A small masked image model, trained from scratch.
Model: 5.12M parameters, 32-pixel images, arch resnet, norm batchnorm, activation prelu, depths [3, 6, 3], widths [96, 144, 208].
Training: normuon at rate 0.0037, 7200 steps, batches of 512.
Data: trained on made-up waving flags, 195000 training examples, 18.9 epochs.
Rows from block 9 of a small masked image model, named by matrix and row number. Rows with one number belong to one channel. Each number is 128 + 32 x the weight over its row's rms, rounded and kept within 0 to 255. All counts start at 0. Numbers have three digits each.
Before each channel's rows are labels from the 100 images, of 14848, where the channel reaches its highest value: "top examples" is what is common among them; "lies over" is the class under the peak. Only what is clearly more common there than usual is listed. The data: made-up waving flags. In brackets: how many of the 100, against the usual share in percent.
# convs0: first 3x3 conv, stride 2 (model.blocks.9.convs.0.weight, 208x144x3x3, each kernel summed), inputs 0-143
# convs1: second 3x3 conv (model.blocks.9.convs.1.weight, 208x208x3x3, transposed, each kernel summed), outputs 0-103

top examples: black (56 vs 22.8); offset cross (33 vs 6.5); upright cross (25 vs 7.1)
lies over: flag (98 vs 45.2)
convs0.100:098149153123089086158159170115096117149092114151105129156114132142161126115156048163123139102168089117108079140140111079078173112127150108102104136185112104145121102102076132111109096154165144112077087123157155138073128115190127200080160197123132096100133129157080101169116089067141158165177246068141135144113129111109152183100154090124073146105119138116107209114142169160109107112130139123136146143167104147172135148122111161170147
convs1.100:109124137178141179117095109177090134126150133160108128170156124101157109126096100154113112126085166162127076147186151194113191145109172137108104106186143148134150163097118135114149102085182136135137114118124170132154097236117146172111095118172127096168142137117150133110115160120142111140136087104169149119140125

top examples: saltire (40 vs 6.7)
lies over: flag (92 vs 45.2)
convs0.206:124085033139112110114181120084199095160125157178123102122101154107132198107131080140155148138131093175117110168136121116120098145127153107131094141122177156126129086130126092061132149029145155166111150150147074111100157113147067134118070130157097154194133199136131143111119137177147159075153087126143122088106125123164144089076093162150134165143122135158122133132137154180128079152102167120137113143044129171115124158144136175118196
convs1.206:175125153092111083146140150094128170111130156181153078106137125132084119165156123155138148097080121137110148164148147104081115130120161134135162124097093147105103138069151130112125168129151091132080112153088109109143154095035114124138164084166091104163082161140198187175127107153106107178125106120080125103152205

top examples: black (62 vs 22.8); offset cross (28 vs 6.5); layout: upright cross (28 vs 7.1); many stripes (27 vs 6.3)
lies over: flag (91 vs 45.2)
convs0.16:124141138127136138153115125106113078127013169083157134139109126133168149124104038044092130130158099115126149140123140127145214098101122105163150130101146132134094149109086099107097088137151148123120128210117134218131054123189182139171120118113140131144091092099116126124143101166140121156156221139133158110114131140101158213138162104129167119157127135062119142081145157162122119145103129155097132158075111134109125117132103166169136
convs1.16:164146131110138162079167113142088167135152106123177146097164154156130147134130133157165123121107108165133139080148188136146140129149133148111129149190109150130193160114112124103099144072133121152200136124129166136119108106109179166181128175156156109107086146104119126170141160140131131161101106119160086077134166

top examples: white (45 vs 22.5); upright cross (33 vs 7.1)
lies over: flag (97 vs 45.2)
convs0.95:116128086108153154098094110140113136132123147109143153172131135118106157106115123180129167160045149065126163168138135094126108129141107164118152113108092135105116163117180143170101068200120119115161122140134130164111140168204100094126165145102094103129088107134074108112134167150150153156088141143150120083137140073131196081100160126156058082102133185087110206086164137081177083115141168117121166105139171220147124106147190142115157
convs1.95:121088144140150206094155114136088103189119150133142159160146212130120146145168113091154110095137100080105123159168149125104142174115158152079151104125047143164186172112130136168168145135084072118159135165112137157075080182144135175183119164140147136105138139073102072143135162124139145077125163136129133174186161

top examples: black (64 vs 22.8); offset cross (25 vs 6.5)
lies over: flag (71 vs 45.2)
convs0.78:130146115083130226107163156153131096129205061112133094089113184134085164157146108193065040082138175094132151133145178090113185089104100138118158183148138160083101145146179127161148163163117145120055116118116098100121161129102121123166112137098089115161127124134118106084101142098114148152082189141113098101173153148100143127062182133134141114148138116099124135060123134119123088145120075089110104102129123148121125181120125137154179
convs1.78:128138117146165119133109143120132188153130176142131118169091072161083153117104140147159174158129115140148156194127128129088148116130145143126143134134179112070148135086137132126147195114072084124121224164106198150129186147166157138155144114120103127116117179096106112141220133118109118101183084125120154136133122

top examples: white (81 vs 22.5)
lies over: flag (99 vs 45.2)
convs0.199:040157151124110127097104145180094118153147101110158145091104116102093135128124138127149150136032161024150128174170123078102135085105106129130166153091121124124164082160157122109239095088144140119121128131219090134179136153157172145114137171122088119125144157145119160100124087134123106141132185138161128139143087157096120089091092094048118123142099108161096123164165095152123146157101102102113158096166178151130132094150136135148169
convs1.199:097162156105172168112101115120070142091198107162100137092104160163139146186060142130126135111126099120090058100164084164145201128096129131113172094122147135115212166192097126097119090067084171138134151134137137094105144145168135116127099136146111162109110096157118114119162112140152086102164107153141156068099156

top examples: black (49 vs 22.8)
lies over: flag (72 vs 45.2)
convs0.99:074092092129135159161094145107074115106146074117121093085138084126104105118141125161181182116139124102081134069074159148094104143110138156102136128122143185112195160147153126115121080157110240147122119089074092155143107124112125111124133151110089082155136097131083102125092142157137175135130126171097068111160157050149165129096139227111074083157107143130132131128138083121126130150160154119092159073114194123181131139150143113137086
convs1.99:132129122112139097145144117133158130153150071109125163148113076112129164206112135188141131139164097144151190165163140114190094105079117092205059139106166114140155078090099141171117073136137091121100147177148171127141144138174104104203142106159135159112130080123113173058095133113102125142087142104188167144128123

top examples: black (47 vs 22.8)
lies over: backdrop (99 vs 54.7)
convs0.9:234148095143131086124142092108166117125120120080079111151083084104097144146130067085060089107127102143152122152069106115146184138137079131147141175116167128160150144122131123128145152174156183143149110063113064161085031121175158125112131113145112089223143128126132133132110108141159107128153170118148119168125215122085146150161126113142110115135148140081141091112078130143146178158134136144115166161091067141124119128130163095085116
convs1.9:135177166102069172113124117238106143141121153107106135124173136116134172090115130170109125146123105135138071127183092193100212142147168105113168110083078109172116093140076106119154076139169158124149089135174153162103095104096139149030132159146127166111125123084123134115116126117124070115093107120143172158130077

top examples: white (67 vs 22.5); black (55 vs 22.8)
lies over: flag (71 vs 45.2)
convs0.32:066085121168112154182098138179175079127120134057124082097132129109177155168081182137125110102083108098131131090131117142125089109111121129137149161118140117062141171113141089131111098148097132166127165171075132140131127160167154107197074085096107105101094146107084150111101121158091138174141081114088143145131093138139145137144127165150123128134117161082090147144136239171198088087105146131084124089114158149149092103202158111124187
convs1.32:141125082138096168130156060177086115163095139135139134107143147118126197108122120132238093146119143116110158150185135123159106155140162156136213183123109131133153125155123115170080122131128087169150144144107161120145139090144135090063168122159101089135127072108086138148170132113070112163085144114152133145145139

top examples: white (65 vs 22.5); black (48 vs 22.8); many stripes (38 vs 6.3)
lies over: flag (73 vs 45.2)
convs0.3:114160171106111094132125177158153114106124139168112113141059100128153200117158166131143116116127152189136102134141103144152101116120154108129097146168144147111174125164122181109119116109095198151129146154104148096135157115063107129158123085106101115107130171091117147104037081136052067130202091117073145088116124155129137109093108114134142143198126167023152116130153204188097129104153093122126118111094104087073148129097160127138103
convs1.3:112126097138127066085155101148118101126134114126173111093118114157133176054143147107153114139091134119139121094073113130113073170145145119133047142083116080106084168132108129175031118100051105164087136171127109117105139099194105145101145103113130086082075118157157097171126105119141105171054160128076132124226089

top examples: red (69 vs 22.8); upright cross (26 vs 7.1)
lies over: flag (97 vs 45.2)
convs0.57:170106020126050128079105119128067115130139104139168198105146028123152137163114135106142114112093082101138136130142143130046088139113141143116170078156157133160128101178104157098125171073140151144087140118119175164124163155130127114099142158094111186150142101110106133173147124168130079163105071152127092096151075118139146177136109195100084116119120100148100105141207130159145092162158089114140073111090116122130124151133124146122115
convs1.57:120101115139149152128142128136154121137132166091200160065160066131158111144055111117108128112142144121123087145147122116120147141119128115134211147125160185143134089201107160103147156110128168156096097103094131120111131127120109114111083116087056103174136135155138080077155116126078091086116132097113135152097075

top examples: red (66 vs 22.8)
lies over: flag (97 vs 45.2)
convs0.181:082134128085168102152103127083107106101103175044129083131165149127099176053147081134118082101105156181135168140163148069085077070176168121143141138231070127108130142142131176121148190155092094159128129090139080125092142155130106168129139106126087076135116111124137105152053095119108202104116198108121131133171142162157107111104116105113126167171109108097125167120180119176128107123157094117128142127091093107102131134116096129131144
convs1.181:145154106117141065161118136116181180122125108158155128124108107150160182124091204122108152126097117104107116085104099154122101130147129151136111137126081080132120112110135172153090138104105108132138215123063130124119099174092113151135136027110087140118122135162143113075190113122156089138092120067176121136125147

top examples: white (49 vs 22.5); upright cross (29 vs 7.1); saltire (25 vs 6.7)
lies over: flag (89 vs 45.2)
convs0.81:109114123091111076132125167143116060095139143144143161099088158117087109127154058112165139073138157134118072188135139089087163124182176121147143119104155117135174138089117111107113164170094103196138132182207143076116137145133046105124099132096113109158223113156143126128107062170150069154228075133105127176091087108068108133093098127101127135108107170150124163128114091119130133139137104137170138150131136119103105162137130118138141
convs1.81:099111156130146073133135082153088108117168157161148146146147109121160167153147150066107093170129151145140127165152163111098177147154132153130098126135169163121147134133142092115152170131184114120114189100110088102134077139142151118122161081106106133135097081129151124096178120137149086082229142131061146114177090

top examples: red (47 vs 22.8); saltire (33 vs 6.7); offset cross (26 vs 6.5)
lies over: flag (96 vs 45.2)
convs0.188:143065133161129147087193129173092080114162088174129163051158107184059132104171140092143147103093141093096112102120138122098148146070094141126171163138117129174127104119160122125158145140137148096140140107050106136141118149122047160142045131143125128180183140110108113114148079090139164125126143113074180132108067095155087168120135105103110132128131093111156226107142109150095168135196130074110137108159146117113162176117124133131147
convs1.188:126175161163139111118095133130079078099089181145069151171085050111116104141082100154216121127093130141181157129162093075164128108107121129118125157143159146090147148122148133185113171118092114123161121118105147168112161171128122096136158173128108143046144091181129161106191102174137085090119117104100150119140122

top examples: black (56 vs 22.8)
lies over: flag (93 vs 45.2)
convs0.123:088105073169119207108120133081099157205193093203118130156090072147079128139123147199151162110152136103126112140102141156109140147130139134102110142138140128152173137131121133125116185125088113100137121068173069019150149123154108123124147130149144088116148160138120096114056130112105137153099182124131134114123120129190115108069079114095147080099116080154155110114127114048094180090169181118149161109134115118110103177137115111132099
convs1.123:200138149159105126183155141150127159112169175145128078190098105138188117154139104148142116149179110128115130089144113121113179143123137138139162175119118123115104129084159132189088147106103157142102109174141097126138124073088124131125134099210144090100123107185117157132124106085167093189136094122057125196192158

top examples: red (47 vs 22.8); saltire (33 vs 6.7)
lies over: flag (91 vs 45.2)
convs0.8:107125090057100093142113112137030106137101125130109165153151172126103136081131104154193134102108111116075107116119089101089158160109202126102171129192128152116152136118133158122098137147114168173205130124123216199128170119080116146122135091133113144156184153129171110131172106211138150171090126103088079122143113102098190203144142162123108124068112149110117135144168121111163148129080134103130165105091127143149147103171110100127135
convs1.8:119155102133092026146161148132128190117156094099194115114148118109117144141123076152122128144185171091127194162147163132112167147110133142156141117078161115128165151116134162129166076147160119120091091105148138122114151150112114124075100085128120113121148102140108098102127135147165090102107135106157131163164052

top examples: saltire (56 vs 6.7)
lies over: flag (72 vs 45.2)
convs0.119:114057151157106112135147140177081160116146079125178132112111120179134131115104125071160128108159075114148153158102099066122088179124150111123137171124127149124143079123166098197126106071126143079118133087131088160122162123115078109110146157110111092061136115103123104144151103129114168162169141175091110120184057050131148131169185137115126106100130180126119169138064160156114183180167071078145131120092084130124142110105109200136173
convs1.119:130142169129136080150100086125175062122124170113060107167124084167140126142123128119172135124139142121116094099146172112123151105180088070101157055147087140144075057133122130176122150104145151112113116112077109096108150090124153114087086065111157139080102130181108136114142093138122147167149157191083121115163116

top examples: saltire (31 vs 6.7)
lies over: flag (100 vs 45.2)
convs0.157:084149156149112136078071098167094126107152147126106117118125090144132099127081115158170129135156112076099124083126131130092151128076162139074163122135175112113150085126075111116090107148085255135140134113155161190185123143037124098150088123101078135157131119149101156128125142181165147147214151140088164135166091085136172101132126124095162081136112088179112100179193112125135136133116122112142139070097151125159144160113099120134137
convs1.157:090098131158183146082101138168162102095136117129154108100121126158090065093147130145147112084076196151097090107084145093185110168113133133145201158146144104112144119127084114136127063095106154163108102142202182080152156149169100119105108148156148196137163162110117150122115112093106166156174103161108127074113119

top examples: black (56 vs 22.8)
lies over: flag (93 vs 45.2)
convs0.109:107163140120119190140155139129112126152103114155131060123134151130166132062103136124149111112119142170079126142100122107164112124147147107122091147168148146096077108153129139146075199113162203130083138091161109180203151218061114056125164123136111123176097116131148132166107107073136148107097065150134123127083106099173098110061165068140119104075138057165126157115111137100164148133147120086109149100088177091140146102161103149108157
convs1.109:075115141150190174152120113136103096162100128122156118171134135086112122123148088199067106135113086140170147175149126120171104099174140134118152152073127112140078141121128205201162115111116117123133093119143090123128197129118144084075128090169115121132039197125137096065144137128193140123083081125141184154163112